Weights of a small sound classifier.
Data: trained on single English command words and digits, spoken by a formant synthesiser in many voices, 78125 training examples, 24.3 epochs.
Rows from block 3 of a small sound classifier, named by matrix and row number. Rows with one number belong to one neuron. Each number is 128 + 32 x the weight over its row's rms, rounded and kept within 0 to 255. All counts start at 0. After the name is the row's rms in percent of the matrix's.
After each neuron's rows are labels from the 100 clips, of 14976, where the neuron reaches its highest value: "strongest on" is what is common among them; "loudest band" is the band of the loudest frequency at the time of the peak. Only what is clearly more common there than usual is listed. The data: single English command words and digits, spoken by a formant synthesiser in many voices. In brackets: how many of the 100, against the usual share in percent.
# fc1: MLP up (model.blocks.3.mlp.fc1.weight, 576x192), inputs 96-191
# fc2: MLP down (model.blocks.3.mlp.fc2.weight, 192x576, transposed), outputs 96-191

fc1.549 091 [ 69 142 123 157 119 104  96 107 134 166 147 193 119 176 159 148 104  80 128 129 137 195  88 146 120 155  62 141  43 133 108 106 182  97  99 128 124 144 110  85 109 105 191 146 135 132 138 123 153 128 118 177 119 101 139 123 178 121 193 181 182 107 132 149 195 151 131 161 112  92 108  85 121 149 101 118  93 117 154 150 109 177 142 143 155 149 129 189 116  80 163 157 115 160 126 138]
fc2.549 091 [140  95 142 126  47 106 155 143 107 150  82 132 161 153  82  84 109 167 151 124 151 165 111 150 110  85 169 115 104 161 127 104 119 123 181 166 129  91  91 135 197 169  76 102 118 113 147 141 183 171 163 129 142 104 157 124 150 135 154 109 123 158 103  86 185 108  99 106 128  98 145  88 145  96 193 139 161 127  48 172 164  93  88  91 123 141 162 140 134 160 128 124 146 140  84 142]
strongest on: intonation: rising (69 vs 23.9); /oʊ/ (43 vs 16.4)
loudest band: 250 to 500 Hz (59 vs 22.2)

fc1.467 121 [ 97  94  63  56 110 139 113 142  94  80 134 152 115 117 138 162 134 177 101 149 113 146  90  96 124 121 121  91 144 139 123 116 146  85 155 131 155 151 132 162 188 145 133  99 139 145 181 106 156 102  71 119 123 135 152 175 114 105 101  82 122  70 177 161 141 190 147 136  80 171 119 173 134 116 145 141 150 171 102 116 105 169 113 133 154 148 183 154 103 149  65 150 137 139 140 115]
fc2.467 125 [155 130  98 122 122 144 102 166 129 112 168 134 168 153 187 112 111  97 119 160 126  85 135 133 107  84  81  84  50  84  80 161 155 165 111 133 118 121  92 121 126 126 121 107 120 133 124   2 121 138 121 152 121 138 124 168 193 113 149  79 156 123 116 144 148  59 187  76 130 152 138 136 108 106  71 147 125 158 100  88 144 112 107 126 133  98 115  95  61 108 179  90 107 132 127 132]
strongest on: /n/ (62 vs 25.6); /tʃ/ (38 vs 4.2); /dʒ/ (36 vs 2.2); /eɪ/ (36 vs 6.6)
loudest band: 2000 to 4000 Hz (53 vs 3.4); 4000 to 8000 Hz (37 vs 14.4)

fc1.324 119 [128  79 187 132 168 181 156 119 132 114 122 160 131 110 139 137 146  71 122  92 145 195 144 143 135 120 159 167  88  94 127 109  95 102 122 132 123 107 130 121 168 104 114  85 159 166 112 112 126 102  88  93 130 103  84 133 169 124 140  98  94 137 133  95 125 103  91  96  87 122 134 105 146 154 148 217 146 132 100 114  43 145 145 100 131 141 134  69 119 100 137 149  88  93 178 168]
fc2.324 125 [130 183 146 163 100 176 132 162 117  99  85 107 106  87 157 112 119 148  95  89  88 105 140 143 120  25  94 125 150  23  62 100  95 124 144 144  82 125 150  88 177 123 105 157 114 131 150 115 189 121 116  81  95 195 125 115 104 149 155 163 148  83 126 172 136 198 124 129 108 133 107 106 154 135  72 108 142 110 107  65  92 113  62 158 143 106 153  92 114 151 101 120 137 121 137 120]
strongest on: /t/ (52 vs 22.3); /u/ (28 vs 5.8); word: two (28 vs 1.9)
loudest band: 500 to 1000 Hz (43 vs 19.9)

fc1.207 047 [135  99 149 151 101 162 117 111  68 142  93 161 206  90 112 135 178 149 146 134 150 186 109 145 142 122 145  59 125 200  65 166  97 115  97 155 126 146 126 159 139 103 157 128 131 144 151 151 145  79 109 148 157 135  83 171 155 207 128 168 180 148 139 114 133 117 137 112  78 220 155 171  90 168 163 136 120 112 148 182 136 133 136 169 143 135 192 125 199  65 115 160 146 119 144 167]
fc2.207 051 [120 124 152 138 186  97 107 117 144  73  80 116  59 150 113 105 144  78  63 141 139 117 170 162 171 146 131 117 158 181 199 113  91 135  98 105 184 131 140 139 132 152 128 143  92 167 166 141  83  77 125 112 155 124  71 129  23 126 161 148 105 122 108 125 151  93 106 100 181 104 117 100  82 152 224 191 154 104 134  71 140 130 126 119 133 143  92 147 110 171  87 120 200 112  95  81]
strongest on: /s/ (43 vs 19.7)
loudest band: 4000 to 8000 Hz (49 vs 14.4)

fc1.178 054 [139  39 203 136 122 131 136 108 110 157 151 139 181 130 133 149 114 130 104 142 128 164 151 144 115 175 131  95 104 101  59 155 109 126  64 120 134 133  98 144  58 118 159 139 142 114 110 102 173 116 176 147 138 101  76 157 110 160 107 143 154 115 162 108 141 160 147 114 114 108 130 149 157 149 120 138 148 121  99 149  94 129 144 130 156  74  99 191 150 108 119 130 106  68 155 174]
fc2.178 060 [155 106 104 145 115 152 150 133 124 143  77 148 135 138 117 117 158 128 114 100 143 141 147 153 130 177 182 183 153 157 141  99  70 186 142 139 186  98 193 105 150 158 103 149 105 110 124 161 173 130 154 150  88 132 131  97 156 135 142  96 161 137 142 100 118 135 181 161 131 102  50  72  92 147 102 166 149  88 148 162 105 120 111 168 111  76 166 121 113 164 117 180 161 100  83 124]
strongest on: /s/ (40 vs 19.7); /k/ (39 vs 15.6); /ə/ (31 vs 9.6); white noise (30 vs 12.7)
loudest band: 4000 to 8000 Hz (45 vs 14.4)

fc1.284 146 [126 163 133 171 125 137 104 126 143 102  95 135 124 102 157 118 146 146 140  94 120 184 128 161  90 188 161 197 128 142 109  91  90 144 110 110  95 109 107 140 119 127  98 181 121 145 134 135 108 139 137  85 134 134 106 125 174 105 123 154  85  68 118 149 140 168 132  91  91 184 140 155 159 123 121 158 124 115 106 124 111 116 161 133 139  88 160  99  80 100 167 143 111 156  82  88]
fc2.284 143 [150 123 178 105 186 123 150  83 146 110 146 100 162 165 178 165 124 120 106 157 155 189 134 104 148 154 107 101 122 152 167 134 103 141 102  89 115 106  92 128  97 108  75 129 139 108 134  95 112 164 100 107 160 151  91  88 183 121  60 124 138 167 117 122 120 106 155 144 109 149 138  82 134 149  87  74 110 110  85 190  41 174  98  88 137 178 154 101 192 146 122  91  96 127 140 103]
strongest on: /ɔ/ (27 vs 9.8)
loudest band: 4000 to 8000 Hz (40 vs 14.4)

fc1.3 133 [122  91 109 162 142 155 124 118 171 175 106 135 139 145  89 124 170 170 103 139 153 148 200 169 121 131 152 160 135 140  94 190 108 165 215 130 143  99 111 138 128  63 106 175 108 113 105 184 150 121 123 112 194 172 138 120  84 153 140 126 143  75 155 137 164 172 177 120  61 103 181 121 164 122 151 111 133 150  84  19 102 121 135 101 118 194 114 126 138 105 124 137 142 118 203  81]
fc2.3 127 [180 137  82  84 111 191 149 136 131 106 104 135 139 115 118  53 106  95 117 127  83 127 127 162  95 122  84 165 108 152  88 138  76 104 139 100  98  88 106 137  67 134 183 118 153 100 132  91 108  97  88  91 115 138 107 158 136 148 176 176 143 178 178  70  90  25 146 107 110 124 126 129 138 147 100 177 136 121 133 174  80  96 145 163 150  54 138 108  86 107  98  55 163 138 153 116]
strongest on: intonation: flat (56 vs 23.8)
loudest band: 500 to 1000 Hz (45 vs 19.9)

fc1.102 154 [125  88 144 115 129 157 110 124 111 190 112 160 100 116 128 113 161 146 148 126  85 161  94 104 133 178 103 115  79  88 136 124 116 165 101  87 133 138 128 145 150 157 121 126 103 137 117  86 133 142  98 162 136  80 150 138 137 101  99  89 183 111 124  53 129  96 110 110 151  67  75 169 113 133 165  74 132 122 152 138 123 144 175 125 156 126 157 157 165 147  91 151 150 110 107 106]
fc2.102 144 [110  71 146 158 101 143  81 132 124  88 128 139 182 161  90 116  93 114 101 107 145  99 129 140  81 104  99  98 123 167  94  90 127  82 184 171 145 118 129 114 143  93 104 116 103  96 142  73 134  98 127 142 122 167 118 142 126 115 130 157 214 148 145 133 164 162 188 113 157 163 131 177 109 120 154 193 137 133 133 147 104 145 148 136 105 143  96 132 182 143  82 111 181 144 170 133]
strongest on: intonation: falling (61 vs 23.8)
loudest band: 500 to 1000 Hz (45 vs 19.9)

fc1.528 071 [156 127 155 120 107 139  85  69 162 135 117 145 169 124 138 126 105 106 102 140 104 139  99 104 160  84 129  97  90 197  94 138  84  95 115 134 175 145 158 106 134 124 135 111 139 139 133 108 132  45 161  79 158 144 155 125  95 166 126 131 217  98 178 131 107 107 159 122 100 181 183 198 149 110 109 130 145 113 129 143 155 128 154 113 157 132 139 134 130 152 140 155 162 116 182 125]
fc2.528 071 [ 96  88 132 104 144 139 163 134 112 105  81 157 108  96 102 123 137  85  81 105 109 106 144 133 111 132 155 124 115 215 168 147 143 140 111  87 114 133 155 173  91 115 188 126  89 130 130 160 137 129 104 122 112 100 197 153 121 125  73 136 113 131  81 122  80  82 115 120 109  69 131  83  79 119 125 143 171 142 149 118 133 142  98 112 115  44 119 149 119 165 181 130  98 119  92  93]
strongest on: /s/ (79 vs 19.7); /k/ (61 vs 15.6); /ə/ (57 vs 9.6); /æ/ (54 vs 6)
loudest band: 4000 to 8000 Hz (88 vs 14.4)

fc1.334 073 [ 98 131 165 117  73 154  95 105  89 144 162 160 117 125  71 125 187 141 126 169 145 156 121 161 128 144 136 105 100 137 112 134  86 142 169  60 130 150 108 128  65 146 165 190 150 134 139 121 131  90  88 148 112 147  85 130 130  91 160 117  81 136 105 112 111 153 102 157  65  96 178 100 134 134  79 154  96 103  47 164  96 161 140 109  90 129  71 139 201  86  93 153 134 157 199 122]
fc2.334 083 [177 129  88 176 187 154  84 129 109  83 134 155 147 124 128 184  85 107 148 119 145 140 101 161 148 142  84 162 174 165 162 107  97 148 117 155  78 155  50  87 105 128  63  52 171 119 104 154 111 174 154 133 150  86 107 184  98 167 126 135 144 135 121 154 113 133 143 110  94 117  98 112  93 107 109 169 141  49 133  91 129 143 153 127 134 199 128  44 151 133 133 132  74 145 109 110]
strongest on: /t/ (59 vs 22.3); /s/ (49 vs 19.7); /ɑ/ (46 vs 12); /p/ (46 vs 17.8)
loudest band: 4000 to 8000 Hz (37 vs 14.4)

fc1.213 123 [ 77  82 160  95  92 108 106 159 111 162 140 152 115 103 120 130 139 139  56 152  79 164  64 136 168 158 134  99 106 101 130 148 124 186 106 142 129  96 130 147 150 130 120  93 149 171 135 111 152 144 158 144  96 160  68 158 107 140 118 122  97 108 139 157 102 120  80  87 146 145 139 106 180 175  94 143  72 101 113 172 101 135 176 151 156 132  93 141 178  69 164 182 178 135 120 165]
fc2.213 128 [102 166 141 162 156 101 141  93 134  95 113 108 156 110 123 178 115 110  68  95 144 140  99  95 176 128 119 145 117 168 120 175 154 155  72 128 146 111 133 131 117 101 110 120 113 119 125  87 124 129  91 116  90 142 141 145 152 140 114 108 108 174 110 169  90  75 143 119 135 180 104 193 143 126  93 140 112 138  75 220 132  74 132  68  97 150 131 139 120 118 103 115 128 127 123 132]
strongest on: intonation: flat (53 vs 23.8)
loudest band: 250 to 500 Hz (45 vs 22.2)

fc1.518 075 [ 89 146 128 177 150 138 112  99 139 185 145 138 161 108 117 147 181 120 164 175 116 181 126 122 137 210 102 134 109 118  77 117  93 200 139 123 167 126 114  65 133 107 100 194 156 139 174 137 172 112 140 163 127 156 148 165 145 145 125 136  61 158 161 131 162 128 171 128  89 155 148 153 120 127 151  76 155 202 125 156  83 119 113  88  83 101 132 136 190 108 131 143 178 114 133 136]
fc2.518 081 [124 135 193 111 123 128 148 171 108 148  90 110 129 125 103 133 110 143 148 175 114 158 100 150 141 107 178  97 164 142  96 135 135 133  93 133  85 142 116 123 124 182 147 141 194 149 135 141  65 158 157 152 113 123 129  88 170 108 177 126 105 108  85 148 137 115 153 184  93 145 139  89 131  91 172 155 189 123 168 106 104  96  67 130 130 156 118 162  63 131 108 151 136 101  64 194]
strongest on: /n/ (57 vs 25.6); /tʃ/ (41 vs 4.2); /dʒ/ (35 vs 2.2); /eɪ/ (35 vs 6.6)
loudest band: 2000 to 4000 Hz (47 vs 3.4); 4000 to 8000 Hz (35 vs 14.4)

fc1.508 158 [141 122 122 186 130 126 172 138 100 147 143 168 149 145 151 167 123  73 124 150  99 152 116 164 117  90 116  99 139  92 113 158 124 170  69  93 123 138 138 138 100 133 104 160  92 160 126  94 103  93 128 147 150  98 108 140 176 155 135 155 178 135 148 125  97  50 145 162 108 108 165 141  88 170 158 147 126 145 118 159 124 110 191 192 128 142  98 135  76 107 117 169 132 138 105 141]
fc2.508 147 [168 182 160 145  85 136 137 124 146 109 122 100 151  80  11 107 122 140  99  96 110 174 138 135 109 141  87 114 153 151 123 183  37 132 186 115 128 103 127 144 191 158 126 201 141 105 142 161 118 133  95 128 158 139 103 122 114 144 180 156  90 140 167 146 134 155 140 123  80  66 111 138 156 170 171 181 109  87  70 120 101  96 115 108 121 111 125 116 157  89 171 157 124 156  91 122]
strongest on: /s/ (100 vs 19.7); /t/ (100 vs 22.3); /ɑ/ (99 vs 12); word: stop (55 vs 2.1)
loudest band: 4000 to 8000 Hz (49 vs 14.4)

fc1.463 112 [136 176 140 162 105 188 139 132  94 127 108 148 210 153 110  79 187 106 131 105  99 138 108 153 151 108  81  60 165 133 118 130  91 162 166 142 108  73 103 119 115 115 173 141 122 152 106 120 141 123 191 155  77 142 142 135 172 175 161 130 183 178 164 136 142 100 122 155 141 150 118  68 114 204 144 119  88  92 126 158  81 139  94 139 154 170 127 195 100  49 132 132 142 112  89 128]
fc2.463 122 [140 142 103 175 145 160 129 136 134  93 100 160 107 139 119 154 193 175 161 111 110 187 139 135 164 150 160 133 180 125 126 105 131 197 101 128 143 156 154 118 218 182  85 127 157  96 147 168 111 106 168 102 132 220 141 113 178 135 158 105 131 121 148 134 117 176 111 140 172  84  93 151  82 110 110 107  96 121 189 106 130  98 150 117 135 118  78 109 162 101 133 120 171 119 153 113]
strongest on: /t/ (88 vs 22.3); /s/ (60 vs 19.7); /ɛ/ (40 vs 15.8); /ɑ/ (34 vs 12)
loudest band: 4000 to 8000 Hz (71 vs 14.4)

fc1.119 040 [163  96  82 111 141 152 114 143 122 134 116 173 133  80 127 136 130 117 117 147 145 193 161 121 113  97 115 133 122 119  81 113 131  89 131 109 149  94 127  92  85 158 163  85 147 149 136 146 149  93 132 180 119 157  74 163 185 151 160 103 138 120 114 107 145 132 138 161  94 143 108  95 181 188 140 134  80 106 156 139 145 157 108 152 113 136 135  84 118  90 123 107 169 129 102 130]
fc2.119 038 [118 133 105 129 140 145 119  99  40 140 155 134 166  92 163 150 118 116 117 103 113 134 101 122  88 167 187 179 112 113  95 128  62 131 123 139 110 145 143 120 150  79 221 142 127 127  74 189 145 137 107  95 148 158 192  94  58  69 136 152 158 130  73 124 128 169 150 130 137 115 162 121 161 150 164 118 120 154 129  97 178 143 136 112 126 152  88  79  76 170 168 155 124 129 185 121]
strongest on: /t/ (52 vs 22.3); /m/ (40 vs 10.1); /aɪ/ (36 vs 9.8); word: timer (35 vs 2.2)
loudest band: 4000 to 8000 Hz (33 vs 14.4)

fc1.92 064 [172 140 151 148 115 174 170 160 160 155  88 120 114  58 109 131  73 169  97 115 116 146 137 119 111 149 118  85 134 120 146 153 126 146 129 106 133 182 102 137  82 136 112 163 168 161 116 142 146  97 118 141 197 114 134 101 167 168  97 142 121 162 125 126 171 107 219  91 119 136 196 133 146 105 139 160 147  88 106 137 109 113 168 118  65 112 148 149 183 118 126  90 148 160 115 102]
fc2.92 055 [127 169 158  98 162 137 102 116 148 184 147 197 136 193 116  82 177  78  90  87  86 102 139 120 161 111 107  98 110  76 150  71 102 151 102 169 141  98 162 150 132 168 118 118  81  98  89 145  40 188 141 145 140 145 138 174 140  45  91 127 169 128  98 143  98 115  75 189 105 122 160 129 106 108 172 108 104  59 130 110 168 169 212  76 120 134  93 153 189 148 133  83 117 102 172 102]
strongest on: intonation: rising (90 vs 23.9); /u/ (27 vs 5.8)
loudest band: 250 to 500 Hz (56 vs 22.2)

fc1.271 147 [114 124 109  89 164 119 125 111  87  86 126 172 103 106 167  92 142 117 103 168  63 168 196 127 107 132 100 132 103 139 172  92 155 139 150 166 159  88 128  92 140 111 169 149 153 155 126 103 170 108 150 124 129 163  99 142 118 174 175 135 144 133 158 131 136 100 177 117 123 135 137 109 136 150 115 164 103 160 117  86 124 127  89 133 163 113  93  99 255 122 104 140 176 116 144 136]
fc2.271 133 [142  82 136 139 114 151 161 132 132 122 143 127 134 151  71  46  98 145 198  89  83 149  81 139 149  81  98  23 143 145 147  96 177 135 164 129 166 162 179 131  38 160  77 126 117 126 126 106 112 105 150 108 129 130 119 109 114  79 124 123 167 173 125 105 100 199 114 133 118 103 108  69  90 127 151  83 107 215 128 162  99 120 106 138 137 114 152 174 150 145 137  83 108 134 123 139]
strongest on: intonation: falling (55 vs 23.8); /f/ (44 vs 12.1); /s/ (44 vs 19.7); /v/ (25 vs 5.7)
loudest band: 4000 to 8000 Hz (87 vs 14.4)

fc1.239 112 [153 161 100 140 158 157 105 119 108 129 128 162  72 109 138 122 107  95  99 109 103 170 150 127 120 102 118 127 210  88  72 119  80 109 113  85  90  87 139 143 145 110 160 174  72 183  96 136 135 107 147 182 118 101  93 154 123  99 120  87 206 149 132 120 102 174 174  89  85 126 153 177 102 110 128 179 139  71 102 151 131 168 116 177 143 136 119  89 174 104 135 165  87 169 180 130]
fc2.239 123 [227 115 165 177 142  96 132 110 173 146  89  98 123 145 105 161  85 117 102 162 136 123 108 179  91  90 122 152 180 125 103 134 116 140 164 132 172 142 186 163 121 106 149 130  98 186  98 108 158  96 131 137 129 117 134 117 183 163 115 146  95 132 160 117 118 105 167 168 133 131 122  94 136  72  83 125 151  80 158 158 103 126 139  66 119 150 175 155 143  82 133 120 152 117 123 161]
strongest on: /s/ (90 vs 19.7); /t/ (88 vs 22.3); /ɑ/ (61 vs 12); word: start (33 vs 2.1)
loudest band: 4000 to 8000 Hz (97 vs 14.4)

fc1.123 043 [134 168 157 110 129 190 155  56 154 149 141 159 119 155 115 145 128  89 132 169 124 157 134 145 137  67 117 160 111  93  86 129 111  58  83  77 121 138 127 115 135 129 149 123 132 171 155 122 146 120  63 128 138 148 113  85 145  97 157 125 136 105 125 155 132 113 154 132 113 181  61 101 103 154 110 153 114 145 106 146 105 152 132 134 207 141  56  79 181 102  76  98 132 122 155 165]
fc2.123 046 [ 91 117 166 168 124 156  95 159 118 113 121 135 135 154 133 121 105 167 123 132 119 143 129 143 175 132 159 184 126 126 164 104 183 144 136 134 149 117 118 109  98 211 208 123 113 137 156 140 106 119  71 114 161 100 146 133 123 145 109 109  83 143  92  86 158 193 111  96 144  82  84  71 135 146 170 117  68 127 172 140 132 115  98 114 125 177 216 213  65 134  84 187 137 135 111  99]
strongest on: /t/ (58 vs 22.3); /p/ (51 vs 17.8); intonation: rise then fall (51 vs 23.8)
loudest band: 500 to 1000 Hz (78 vs 19.9)

fc1.272 096 [ 99 172 135 114 119 113 137  96 117 118 149 170 149  54  99 187  99  99 176 150  95 118  76 174 124 124 122 197 147 114 123 165 105 140  78 109 129 118   0 175 110 130 123 100 120  70 104 194 124  98  96 171  86 140 107 132 123  80 129 153 105 126 255  94 102 122 142 158 117 156 111  93 116 141 115 113 127 149 185 147 118 153 140 113 113 110 149 131 100 130 144 113 121  88 146 144]
fc2.272 085 [120 202 103 130  79 127  74 141 141 112 110 183 109 139 138  89 157 176 176 121 164 118 124 136 123 104 161 112 103 112 177 117 114 121 132 113 112 131 144  96 135 142 105 157  70 173  41 163 165  93 133 127 128 159 137 119  99 157 120 130 113 132 105 130 140 151 133 126 130  47 139 142 102 149  93 149 132 147 122 139 176 113 100 174 132 106  75  42 124 107 115 103 137  96 117 128]
strongest on: intonation: falling (70 vs 23.8); voice: high voice (53 vs 24.6)
loudest band: 500 to 1000 Hz (56 vs 19.9)

fc1.532 135 [183  87 128 138 134 114 103 122 136 107  92 125 116 139 159 138 100 144 158  98 133 159 178  83 122 183 169  82 160 146 168 109  74 155 129 134 108 121 158 134 119 136 114 107 101  89 107 127 107 141 156 179 135 120 126 156 142  71 175 160  62  88  93 123 151 135 147 149 185 156 143  88  99  85  92 114 145 161 158 180 107 143 103 130  97 140 107 133 146 125 139 122 107 128 154 122]
fc2.532 125 [ 92 114 168  83 123 114 154  88 118 165  79 138 113 144 163 160 139 137 182 131 106 122  89 161 104 108 122 100  93 159 114 141 155 132 155 145 143  78 130 134 106 122  97 127 144 181 192 149 102 140 133 150 126 160 124 126 126  87 143 142 123 135 142 153 126 118 130 114 177  70 122 115 158 118  79  95 117 154 165 155 139 159 103 179 140 133 149 114 199 134 139 158 136 190 143 133]
strongest on: intonation: falling (76 vs 23.8); /t/ (50 vs 22.3)
loudest band: 250 to 500 Hz (46 vs 22.2)

fc1.494 126 [130 164 143 187  77 100 115 117 127 194 119  75 141 149 130 124 161 151 147 101 155 160 189 132 146  88 159  99 129 166  47 127 135  69 151 168 146 161 118 114 124 110 122 172 119 134 131 190 135 118 153  98 137 112 110 155  69 205 108 110  99 125 109 111 142  82  93  96 135 104 166 145 113 182 105 130 135 117 101 148 114 149 138 158  68 172 164 146 126  99 163 162 145 120 178  98]
fc2.494 127 [148 122  85 104 128 135 158 143 116 158  77 106  85 117 107 108 108  69 138 141 110 117 150 119 166 145 123 164 147 178 136 118 123 134 156 112 130  90 150 193 102 155 124 123 127 111 125 134 100 127 114 123 147 156 166 113 102 110 213 103 122  97  66 155 123 220 152 139 129 150 172 153  98 128 145 109 129 116 123 131 105 138 118 139 152  91 186 153 145 206 156 143 126 141 116  70]
strongest on: intonation: flat (52 vs 23.8); /ɛ/ (38 vs 15.8)
loudest band: 250 to 500 Hz (62 vs 22.2)

fc1.418 125 [ 96 160 136 132 111 110 112  91 115 105 183 199  68 140 134 134 133  89 154 140 161 129 110  94  84  97 108 159 124 185  83 113 162 109 168  84  84 157 122 128  66 135 121 177  82 163 154 118 151  97 175 124  93 105 134 175  98 125 178 147 110 138 117 100 160 152 102 139 102 135 155  81 175 162 148 187 153 124 110 118 101 147 112 145 183 109  99  78 139 126 168 163 162 166 168 140]
fc2.418 130 [131 114 153  70 113 115 133  91 125 111 153  80 123 103  94 154 159 130 102  82 126 224 149 101 115  98 152 104 125 135 114 123 119 175 178  82 144  98  55 136 187 170 169 168  95 151 138 141 159 134 145 170 165 169 119 120 140 121 157 140  95 135 108  84 158 176 123 100 178 122 103 126 176 151 110 166 185  91 110 111  51 158  72 106 120 125 149 149 149 174  80 140  91 142 175  97]
strongest on: /s/ (97 vs 19.7); /t/ (70 vs 22.3); /k/ (48 vs 15.6); /ɑ/ (44 vs 12)
loudest band: 4000 to 8000 Hz (100 vs 14.4)

fc1.562 126 [151 149 145 139 140 160 138  85 156 134 139  99 162 137 101 165  97  93 153 149 141 169 148 150 141 114 122 105 120 222 154 141 164 154 155 130 151  57 103 100 105 102 106 146 141 140  89 114 147 105 136  97 143 171  46  88 150 118 119 119 123 112 122  91 114  64 164 149 147 118 167 114 137 119 117 144 116  57 154 133  86 110 131 101 126 178 100 133 120  85 138 164 111 173 161 112]
fc2.562 114 [ 89 121  48 120 111 149 107 138 146  84 106 141 172 113 163 170  93 145 140 105 126  98  96 139 163 135 111 122 148 151 127 220 124 218 110 153  81 133 105 144 163 128 127 146 173  80 134  98 126 139 138 153 160 115 118 144 148 156 134 127 136  86 128 104  94 135 108 143 115 138  79 123 125 106 155 202 124 155 156 114 145 139 159  91 132 112 171 162  78 125  96 128 136 143 102 146]
strongest on: intonation: rising (62 vs 23.9)
loudest band: 500 to 1000 Hz (73 vs 19.9)

fc1.76 116 [132 134 137 149 147 152 120 126 106 117 170 108 115 130  75 114 110 135  87 109 102 102 141 119 105 130 135 108 136 134  55  96  84 120 180 128 155 173 144 112 117 145 152 126 142 208 107 164 157 111  92 172 157 116 106 102 148 138 161 165 136 117 139 133 197 170 140 178 149 129 187  90 143 190 123 106 113 115 153 119 156 124 131 206 149 124 128  78 180 145 114 112 131 177  79 100]
fc2.76 103 [113 185 122  67 116  98 157 118 101 144 126 120 157 162  97  95 119 175 114 145 128 162 110 132 104  73 117 129 123 117 169 186  83 189 144 103  93  75 134 160 160 147 127 147  99 135 102 166 103 126 138 142 118  99 137 155 127 170  83 200 163 174  49 124 185 142 162 135 132  81 130 119 156 143  92  80 125 221 193 123 109 140 128  92 148 147 159  99  80 126 102 140 116 167 111 145]
strongest on: intonation: falling (61 vs 23.8)
loudest band: 500 to 1000 Hz (55 vs 19.9)

fc1.561 174 [114 143 157 135 140 139 100 125  76 132 108 199  92  96  89 150 171 168 135 138 126 135 133  97 108 162 113 118 147  73 144 176 127 129 196 129 137 113 133 140  75 118 121 121 146 181 179  47 107  96 146 172 121 117 171 114   6 122 116 130 107  94 150 141 138 162 169 110 121 163  79 146 100 132 145 159 149  88 104  88 148 138 131 127 111 143  68 111 131 110  88 120 101 153  94  88]
fc2.561 172 [109 145 108 210  93 129 138 100  12 131 147  70 108 125 200 111 109  90 155 101 116 255 154 141 170 131 135 123 120  87 102 133 140 148 129 114 135  85 101 146 182 128 116 133 137 122 143  96 125 119  85 103  89 166 103 144 144 100  90 101 113 125 144 109 126  98 154  99 113  98 128 143 116 169 137  87 113 106 143 123  86 111  99 142 121 119 110 159  50 104 165 129  87 134 113 133]
strongest on: /t/ (94 vs 22.3); /ɑ/ (93 vs 12); /s/ (93 vs 19.7); word: stop (49 vs 2.1)
loudest band: 4000 to 8000 Hz (85 vs 14.4)

fc1.61 107 [138 115 101 167 142 183 128 132 111  55 129 138 155 146 120 138  89  99 169 137 101 150 166 100 115  69 104 110 162 191 125  85 124 140 108 148 136 140  99 157 164 127 135 160  98 132 133  67 111 103  98 149 147 153 149 130 103 133 147 130 188 209 107 139 134 114 119 124 150 182 116 166 146 135 146 117 157 143  89 169 109 122 171 138 151  73 165 136 119 135 123 140 155 162 142 122]
fc2.61 102 [128 108 135  97  97 138 179 194  82 141 136 103  93 105 109 107 152  81 106 102 105 111 149 129 126 150  25  97 150 143 106  40 113 169 138 127 118 118 125 148 188 113 111 152 144 110 161 145  96 107 102 154  94  87 131 135  97 102 114  92 172 142 161 116 113 140 100  95  92 123 153 117 118 102 101 142 142 142 111  82 152 124 147 107 158 151  63 161  83 139 170 115 145 132 111  99]
strongest on: /ɔ/ (28 vs 9.8)
loudest band: 500 to 1000 Hz (87 vs 19.9)

fc1.72 108 [103 109  92  72 156 132 136  63 105 107 131  89  37 141  91 141 113 163 201 140 131 146 168 187  81 138  97 102  80 177 125 140 145  73 119  91 147 211 107 114 122 120 179 127 160 124 121 123 141 125 141 199 153 117 117 120 152 161 131 122 106 103  86 153  96 122  87  92 170 140 122 195 148 146 138 117 106 154 105 163  92 137 123 142 134 185 141 171 163 146  62 199 216 143 155 162]
fc2.72 109 [164 134 150 149 122 107 119 121 176 102 107 130 129 131 136 159 170 154 142 156 180 135  93 139 131 117 149 130 140 124  74 111 106 114 100  99  77 144 124 178 142 143 113 182  96  95  91 121 114 117 134 118  77 206 119 148 169  50 105 143 114 107 115 145 154  46 115 153  95 157 143  73 161 124 141 174 127  97 170 115 200 125  68 195 137 106  87 115 187 104 147  32 128 161 151 155]
strongest on: intonation: rising (62 vs 23.9)
loudest band: 500 to 1000 Hz (59 vs 19.9)

fc1.342 104 [150 157 157 178 121  90  90  99 120  88 110 127 109 116 170 121  72 142 152 155 186 151  88 188 148 146 142  99 182  91 147 121 103 188 116 104 142 114 132  98  91 111 150 116  97 105 156  69 124 115  98 107 126 114  98 132 176 159 114 130 117 172  89  78 113 138  63 148  78 125 141 114  98  77 114  95 163  93  97 209 124 176 162 112 131 121  86  99 174  99 145 147 147 107 102 104]
fc2.342 110 [ 91 124 122 122 140 133 165 192 104 160  94  95 124 187 109 108 125 168 145 124  96 135 179  93 164 109  93 103 156 127 107  46  61 159 167 150 119 153 187  27  48 101 102  92  66 120 114 135 152 143 141  96  95 135 129  87 104  87 154 139 145 141 135 130 175 142 117 148 119 104  77 156  97  98 141 169 137  97  79 158 101 106 111 167 108 104  97  77 108 155 128 122 159 152 170 107]
strongest on: intonation: falling (97 vs 23.8)
loudest band: 250 to 500 Hz (49 vs 22.2)

fc1.2 064 [134 115 162 153 136 171  87 117 129  89 162 154 142 147 146 128 140 118 120 147 171 178 121 179 101 121 152 128 138 203  41  80  91 124 119 168 108 111 134 146  85 141 107 128 146 135 103 108 166  64 161  81 124 109 144 163 109 132 143 149 180 139 120 128  78 187  90 114  63 158 140 167 143 193 138 156 135 148 134  95  87 171 157 178 147 134  85 140 146 142 116 127 137 163 135  93]
fc2.2 078 [104 107  67 152 155  88 153 136 182 114 149 150 144  97 111 122  99  78 134  80 110 115 127 138 118 172 126 186 171 108 165 105  94 142 136 168 166 119 190 107 156 132 140 129 128 140 128 110 125 132 135 138 122 150  80 138 164  77  66 122 139 176 138 144 144  95 107 129 144 103 150 108 149 109 104 128 171 130 133 109  80 122 113 103  90  92  79  94 138 123  83 164 118 130 104 173]
strongest on: /s/ (98 vs 19.7); /t/ (97 vs 22.3); /ɑ/ (95 vs 12); word: stop (51 vs 2.1)
loudest band: 4000 to 8000 Hz (52 vs 14.4)